{"gain_aug_db": 10, "arch": "crnn", "depths": [1, 1, 1], "label_smoothing": 0.05, "adamw_lr_other_params": 0.0024}
Rows from block 2 of a small audio frame classifier, named by matrix and row number. Each number is 128 + 32 x the weight over its row's rms, rounded and kept within 0 to 255. All counts start at 0. Numbers have three digits each. After the name is the row's rms in percent of the matrix's.
Before each channel's rows are labels from the 100 clips, of 14976, where the channel reaches its highest value: "lies over" is the class under the peak. Only what is clearly more common there than usual is listed. The data: tunes sung on syllables by a formant synthesiser.
# conv: width-5 conv (model.blocks.2.conv.weight, 192x192x5, each kernel summed), inputs 96-191

lies over: /o/
conv.40 094:185171154073148125104101127133065144148090129144128088063127148163161125103107110150110111122170104173049134115115123115082107131110104076116108147132145134124138126179195093230047147136133139146128181154133110155076133147095167071156143135158121126091099140113127120138154108100107180096

lies over: silence
conv.49 106:085131118050147180119129128019108141118176077091152136176108171139137136108147135135195120125151117110139108071139125106095142105130141173090117101103133104152130144174126079096140127208150085091172135137096178121170141129169125117139078114191159135167082064125095144142125100150109121104

lies over: /o/
conv.26 101:129171092146155118143092129137099124158137112124133147146172166098114169143103111109147086154198141084126135120123118114110155157189140146139046161169157179136128154114107145068200134174113118138123125144149143152115128131166134082098071121016161114159068090118147064142142093107182201100

lies over: /ɑ/; /b/
conv.39 105:054064115092174109036129120076222120117136128140182119121097098103146113195101123115139147131069155126173094119118128174141120126197159150130226128164154097093106152146169089140173093127148108117174133156099106126209120122165109123124095127074109112143093077137136091159128060116121143163

lies over: /i/
conv.117 096:096054090080218096173102107132185114095090131088135165142164126038131085130109112136072154135109135112067100161147170113133125126144154151161152116130112165113107133113157087132188135134135169127123097123142168122108113076160158070113124145075083093118116055122200108111112075166128114148

lies over: /æ/; /ɑ/
conv.86 104:071162105147149108163177160187123147143213144143157176166102092049149089158160114116136205062147126112133127072107190154149098141099133130138133122085127120134182168170234093143069114154087099105134103106102167111142137137100142172174121130134135130106109198151122141147170197137140203126

lies over: silence
conv.101 088:114158111136179122105082126168047161134149138105087040168111131074117086133148119133158098133147144102133160076114148118158156145141122105121098102118125111136164107064059166111112158093130095113104195184084104150113178134138129109088145144100155141136089076132106160145119192107058116171

lies over: /o/; /u/
conv.109 114:110108170159128129144171129124159119121120110053139163120092168097117167097152108126175108102165122130083047174125074158118119121099175138125070114101164126114099152084140156180195125238086086075106106079128132130107137146081121126148074131194135114165171085114166162120104141163114128094

lies over: /e/
conv.64 113:101106102092093092135084138127140160117147134145122093133133180130127146121127138147059099169143093098120112095170098106109122156105081107141121193103091113093108137107105156130152125121111131161137081081156162110142146153134142088083186164127178134124157097167126156133074158121094057114

lies over: silence
conv.158 098:089101147112151132120154110122151125102134155165129117060109109113149123111122193132168135238138081115080129140138143132113109148172133171131041100134092078128124139137097104108217136156099176130123121154103084111053092125136135087099128135132054144090179131122112049119098084162090167162

lies over: /æ/
conv.116 095:078137120103140107138175109094141126094095164085088064179105176117150090121109127136151148138074125144091115116122112094107095100120158092175134153105135166132111136091167068137105101142098166081066102196147151137184133093177120121139097114154046106212171092103138118129116145150161111139

lies over: /u/
conv.174 108:139116160137104082130124127071124095150087130185129121078146140083128057089113085130070053107120120136048055192132119149121105123194116045107062093129132092111142093140153090125139143093120112115129141138168121096109095133123132149087148131085122120138072132103147099137171092131107147145

lies over: /u/
conv.121 108:093170123193099126101089159132113143118130127125144191183109123142146145121169101139108087126087135132139088109094133146128123120255152086152081175122121173076114162192130083145106142185162161148119129102175146094184113143115106120121092130131136117146193147121107106145158104137123096125

lies over: /u/
conv.139 090:085120129139163134144170085154150091143137118099112121078185121067140156054139114158150092117167140103212131146112210087085113126141121138140121140110161110117109176160181178121122145140159134096117134130125132100133068106205118176134170128052185113189106098120125116147113057092165135157

lies over: /u/
conv.122 104:188115125168091125135148124070137132107001133135129135105188160052138124101152138162126104130068154154170186087099147139135111124178153037133115168120053173167083148146105142102177123091119223055097092162134182108156159112126122137120136125096185154128154091125121176101131132143120194123

lies over: /u/
conv.168 086:173136114081097141125043125161106185117144147126129142211159114213143154112131151117118161156117110120159107138120108136138114120150095043109062129162159130086111139108135065051115138181143063165126109152151167091111116145192161156122142132126088123091161094157128166141117149177092118126

lies over: /i/
conv.3 095:169095130135188132124111111171130110100117142093140065220077142159107149117143109124125176108104132115159195132124140134117119156100117097119221104151126119187121120176155049141172098089106104109105080129118136127140092096185106076112147134123162128106078103143148084132118066126125136122

lies over: /o/
conv.164 098:134204143152100141070093125094106115148151138128123157125179085083145121115152153120075118098137136121122123145136125146148109143074147180142123049095136104129146134109145111147116119111119144118154136063137064151147147115165089059140130107131058118107124152151141168132118073165111159082

lies over: /o/
conv.44 097:158077160132107177068154118074074114117172134114160130069165085203112081168127086121101096110180134179164160141124095112162121119080138104101159127139144171134144118132130078152102152064088114087098140043157110111152103119113121137147153126141141144137098150112114062100064144107142113158

lies over: /u/
conv.127 085:114021132145166177109164145095114121161111129132152149182116099133137110164113081092177147147134121109135065144120152130099102124151110139110127099134140188156158104077064113068101151110078144085093188108150128086126094103110167052150157144091164162053069132119149105165158099117081150144

lies over: /u/
conv.67 097:138150125194118126127212170096091151156175133101146128094147150229147116084148177143052121094158141151109094112129084146135143138175112116156177095122074193140096155081132074114073119127126086098130181170081108129145108123127141134154144138113129144082186127130129140132101169101139058112

lies over: /i/
conv.54 094:120144154132038043134074108074226150140075135155135118047190119086130099148149135126120182166173140135160158111135084126142114119094161144126185133098172122083094102088123134133123108116164203057144173170113124146125178122159133147080162155128173120081129183139108118140156121165147197162

lies over: /e/
conv.157 112:198143139192153059137127133127130166139106150130150180116173139118105102102134176119179115155131142161098187056149094113157151121081127049143099167115168114169110131097127090144111132127124101253126087132077098118131126112077119164098045116161128130170111110150177132129080108050139132180

lies over: /o/
conv.180 103:180120122101171030127176148148123099119127132141101109146140079187137087083110117129081118177140118145150149049105074125114133122143139136141171148132110116160111160075120125136137111075147092125150144139132107118151130105096114081147147123138144131103121181133143153120144118156128196121

lies over: /e/
conv.53 095:166093112093132122158138113130040129114100112097153117149145171151114085130106107121114163099090116140164113112143089106109100126144124098144149178115120121101120192165113188170210095065091122175148097133150155114140144106056111139142126107160165070180115076142142150152104158156093179056

lies over: /u/
conv.156 096:149152113128178153110153133077193121139076176106112157131162160148134109069150126111208148104180120054123142107114182113104110138215128118094165110109142171115149114178121115091134137079127140185104092097183135130072110136119145140165113138110138140130120116139119091155158126150112202092

lies over: /ɑ/
conv.13 117:118145137065077111145170152161119173101123113126118146137181144076142216104108124165148118119168155098162151128146115145150121144178105160162185135156104153097139114183162181052182125216114110080118115172151159151155162143140131095107069140163147120133192101161142142122105119104067114094

lies over: /i/
conv.60 092:158115149126173107148151121140190070140174151093184061082165173206153149074123149100141095097087148129148176081122061132147164150063173140166131059113156103085101148079076133145139130137173092104121110101061102127126188092129115121153173097131144146146094106141130115135111143097199058122

lies over: /i/; /u/
conv.173 096:106190140129079107195200116128178125141096145111103084077172175078135137148164126108169080121167163153133166166091145146132176145156161040125117082153046084161120120079150140238167152142089151156109083105109133123107139134151138088145146112110167187178142166105126120112150078117190184115

lies over: silence
conv.160 075:128103104107131060074117146096116133130089127110051093124078053174122136141108187089171094122071104125116120159142149110105130121162080102071127137069198123108142127095117087064110150132117103122089110170110126125147188144182161172110131108172110175130171115153117199117166112116138118109

lies over: /u/
conv.20 096:143125114107139108057092149096098057137151146083080130122159098171154119188129114162157149151182140123158101160115166142173132131082111087138159162174167085155179145168134112188105101155101150083107223167118122134117150102125112164167162138102160137162101125143096111152131141112118036067

lies over: /u/
conv.102 100:118097113161074085108154153076178149131104112086212137137099107129157137122149130137099176128152109143151114162133153119086108121254072159112077177132114215160119152129098198063103142126129100106135133119172112156119109118132150147136172124117090147121147120168094150131168073137093081125

lies over: silence
conv.19 095:138081156111185102106165135046153170131123136205128079086085104059091092149112130109119130156168119121155176097141115143119164108114141223147071117110146158125102098058107188117155119194119115101132145122133151173179131112037157179092100133162098105104147116116099162121143152126099127076

lies over: /ɑ/
conv.22 131:156135133115080140148165138231124146109097128124127230050151103157124104143123136121132122116108119047050093146096121141110130108084121097136224090137132139098144116041170136077210147134160093143117150109141125100224120124127129007120130099160120142060128166131140085112156147151143107111

lies over: /ɑ/
conv.140 094:127135112135049131173164142159137162132096093174104151160073117075135150119157193117212129130162142101175102133145109093139110102135114108165117118134186107134166094134161150172176118129130163070132157148093147129187174113132149129073189101073070176108054196130164098122141134093115092164

lies over: silence
conv.32 093:075208137105174117103074108103157085128099125151130172096145158086131112067129110142058147116095136130100182143091129149087079113124172088124222151143112114145147074091090061153155163149110134129211159160196174109089103109106109124121032166165165153134143168108138155101079150166160102150

lies over: /o/
conv.186 102:093181121127060197145095120092174074113095114086137090079118196100131186086150128105119135110112187154133123161124149117165227133111118112135154116160073165073156079159164067152112108087124118190154150096122166187245152103123137131104145139175118092113124132113112178150096136092157114094

lies over: /u/
conv.14 097:197103170078076106135153114083125152134155124125077103026152022153092107099113092093117148091130135191099163118111129108109128144165075121154107076126188109104110154121119151133072140083078045140164117108170125122174150129104137151113129112151100083056191106129131144120087083069140136139

lies over: /o/
conv.119 098:152080184165113126038158120165113102123138108144156144097067139158177113121128128113146107210130097118199149158116091129163146122087157150128190066104141122100077104076149114078142125086126149085142119132102092091123124098153112037118198113130137122112136133143160128133170156133094110118

lies over: /ʃ/
conv.155 094:171075155171101156135130139162104165127120186112140198118152142103147158163126181138065189153080179118139083122144138145157094143048145096101113101123152103172136103135114091059174119123224120174180130083154126164098101138174120192137151143160132164121167127137141159138161139108199126157

lies over: /æ/
conv.151 114:076102108132137119138113123148101143113118137148135090176140084234125142114155159156127156185152122136112098081139181118130098125172113153133005124120072071128118111166133143158193140112203126176146109112053113119119086113091113193155129100053135129140077103141122091096149241142155077158

lies over: /u/
conv.149 085:166131158155160101122167151137107121150110120173123141163137104153149000129117095122177110135155124153198128192107118129124095120181128046124202148128153167113164134107182123224187133045112142131131139092126071109168094131102155146114088125039102137144090151131114133132112165131145131160

lies over: silence
conv.68 103:153135122116123161082196136171116124147085099121150085166126155151139106117097108150139177130115156105156082086109068121102090110157142164143057128139135060165111140163144149114152109195094184179133134146135086110119140118093119140141104123137110108117111168131134152120071114132109082132

lies over: /u/; /æ/
conv.11 083:142121147137089132147145109097124164135102120106197187076216184212139173156100115152100120131129189152098142141115144151135076138117145132088116126137204161128097171150135101154175159095132140187158084119126098134127068095136119245144200105106214129095176140137119077123140122127149114129

lies over: /i/; /t/
conv.4 084:076154146124118101133173140175158129094133119083169178155075096143181091145155127173082135114123088132029130101156117104144105156154159185114070073167071134121149087150106129152087116135113117095079125189052100133083125129135116142056173080118100146099110128150131118142063136091151128112

lies over: /i/; /e/
conv.111 096:086192093075135090098195103185161148105142177137140136087103149161110142110120112135101147143088090148157092094103225159088190138179131115131146084101099139104103090095102161130157144106197213138120093139163145113120164133180132154126119148090155130090143117126140145101178137193183061155

lies over: silence; /b/
conv.1 092:086137122165185109176147114070121138132167112122163180086111179194118134140102078112189199196122120116102125111135151133107161128102136109112040152123085174127148092097112089089122129071124159117158078179111170142102158155210143080135194133104104152098148119115144177124145068109078120100

lies over: /o/
conv.105 107:151126107123152115099069124129180150147134125137131114094147183160121095140151065133144136104152120166129149145161103118128091102088120107116068150099183108163111147167141142149108119136085116123101141191161107142212113127088152145134060128106046103188108152100135191133141235160131125103

lies over: /ʃ/; /e/
conv.58 104:113162125135186092169113127091092117119110145136077129107160181099101146144105105113122132141185139176148099116123112098163146122121118097117165150087172147146119101176026112176069123129121066142118124070105152170146128156170140142070143120229139111077071117131110121124114120122154171150

lies over: /e/
conv.126 130:138113126166189129103089113151055164131164153153137179077151154210117140102107095119091118104150112141191179136131087135111139133094115124154130179139076123128120062101166129122161123092072126156143100151124146140166118139104131106132098119126096100121084142132113150141165173174104092160

lies over: /ɑ/; /u/
conv.74 107:142121134175125130182200126144171128144105116085100150186145128178202174080096127123150164115103134110120136126126108164088082125102124109145149107094131098113105136165081182095102149234171139079196123170104200107169141111134145092162165139064109102070128131157199128146141100125086145122

lies over: /o/; /e/
conv.182 088:163068102117156088140112166087156107092088127109075183123107110143143116098096130112140078060129115238142175139107127130173121141169106124143093149185152122109103096167077090136144117143087135090117116119140088123167112124158111089111181131057157143100126157132113100122163115134142142140

lies over: /o/
conv.188 097:113114137186127154159137128129111122132110111175142100059095115104141134114119072155069130159160143175198182100153148142086155136149113172110052120152156124128131118107137192110119113061104124133155155120138139133087113147102145076146129118103109107176095118094084147139182089148154115152

lies over: /ɑ/
conv.170 096:111132110086121170114123126179118059125183078135101047179132121129127152085086150157127099130153148197133130147167116145103082115120086163147163144163152184067146157104111197132115115165064115149116104079131164107058129081155101115169090138128066100150165076126115131127153173139164167121

lies over: /u/
conv.183 094:118119174109137192151168099110150124115087102146146217137152115136146147112155129144188141144078143111132137100130152115134192122120120154110100087115177134132086128173116115098152126162158143076162167085156157138115126120135095092081114132172113122117117146159153136096155126103126132073

lies over: silence
conv.142 102:094147117135120142120145126133103118122170136108104075215112112054103115111121184156120215126104101180201104057150110124116140148104147220128164149140184176091110112126104079195062098105127142172113064151192121105115163154158110136119146165146160114102172092151091107123154138105111078097

lies over: /u/
conv.123 097:184145117160152111087069154108110145130142109128117075177079144173143094197135104137149088126144107158135114099121054103138121108165113140090049103147172121134117110153178114144171113093120153148127148135130155157149148132141154182115178137111118112130121129147112096118158134108116109096

lies over: silence
conv.84 098:131142141163153172105115125192119092143082096114110184135068131070146170177136068126198072128100145158087095142118172164166174124122151039142134100112252106119193147134135142110083132080135126097114178088141154126049179143070140096162154118169095107136148128127163207156090162119134128096

lies over: /ɑ/
conv.133 104:117218131122223110099041127147116076120170119146162129095098126169102112211104141097128100137089100156184171165116195119099120118157120130109121145114082104085145152176075119161139107122083181079106059109047120105152130160143126114132065164146104097166138105119077149142178159154185171137

lies over: /i/
conv.191 125:059111158131138133072140098060173110142124113189173097172148065095114077148112090145121185115148097141149093172122102117068170160042081171139118124146147126141103082071091106094188119183106146165120091111137156142100156144120121116103106154135123111051115152101140151121148125090152077131

lies over: silence; /e/
conv.69 105:191205147173160124166132152115152122115114115123107174146126188173135147059144139125192111164108163049133190070119062116150138153139156088136123127190154165124139150100146184069219166093106155120117180091136148153173137133120145067120128139144127147052116145127145125135056118078151044147

lies over: /u/
conv.85 125:191115123101132192155066095148100126110122116150125118131109102127133092139129129127152099078136124127109120104139183095091130104242119034124081114125095113094105125095116140108056114126165100102139185099145137132167122113179131170124120118069104106112098115108098125127088100101137045123

lies over: silence
conv.24 086:153173117100085131089198157123069113131135112182126132074130114144141147148149115118105212193122147098110113211097150137143117089068173062126058131170104134169162118149140093115124115174105121134192130134111054139163116100099148122110113114090137159152118155100064208136170155136129096165

lies over: /æ/
conv.2 097:130082132092122116140139093153191149125067104175100163178107117183127100156113130139124122198064123177137086223148144097158123150124125194154145136119156077153125184161133117045191117146172110109131121149089158137133093137122128176072129104140123162114114132133140144153059131143051133154

lies over: /æ/
conv.0 107:154123116125109160127162125134111117113102138146123090093145125090162125119137131153093137195114117188134110190112095146118150118057102154135099115166153062106119137221172098159079097177085141097147088168092060113065131130139094166142023112210057100156084112150095085148145119149105114117

lies over: /e/
conv.57 102:170147126079145099174146144166062146137184123144134074120137241171132046145141129135089151150101105065149094104140122110120108164108122190144107165099108161088121124108114133199219114140101118125133116127101111169142146152166130195087169129095185162104152121169150126139132182137116049101

lies over: /u/
conv.93 092:138093093142068151111135113175069103118106127119125155167134078137138036039133091131159164184158134180159090111128120087110135120197113188142124189111080110083083127109130149119110120082142154103125113139087167130121073106079123122144207146068148114077101138134115117139110141144169179137

lies over: silence
conv.80 096:146119131146146099139134122107195119116139121125117167150183084130136100057114149126102087148149104071170182066121087149155147136088122096120082157119069104154150098110205125156100120116105105118140068120133113113113196130097112106143105121151142144079197151114114187128113159127125212105

lies over: /æ/
conv.167 108:109136136077082141103140133153099159151107105045142114190164101161137161144153081080159113046072149097117079115111183152122150144135137225087081129144114120104130126143131148080092117125191129108109148073136160150099146182129128195149119120198134101095163106116129147145178146113087179126

lies over: /ɑ/
conv.104 102:131157094223166063169207137159125097122137135138124125120157097063127131145198093141151112200132125073106147101123119123150109130112172089114155139152241079111146138114140153127122096110113156162171099089147113120084070125129116181116170143076136131109138101150134115120104152132158154100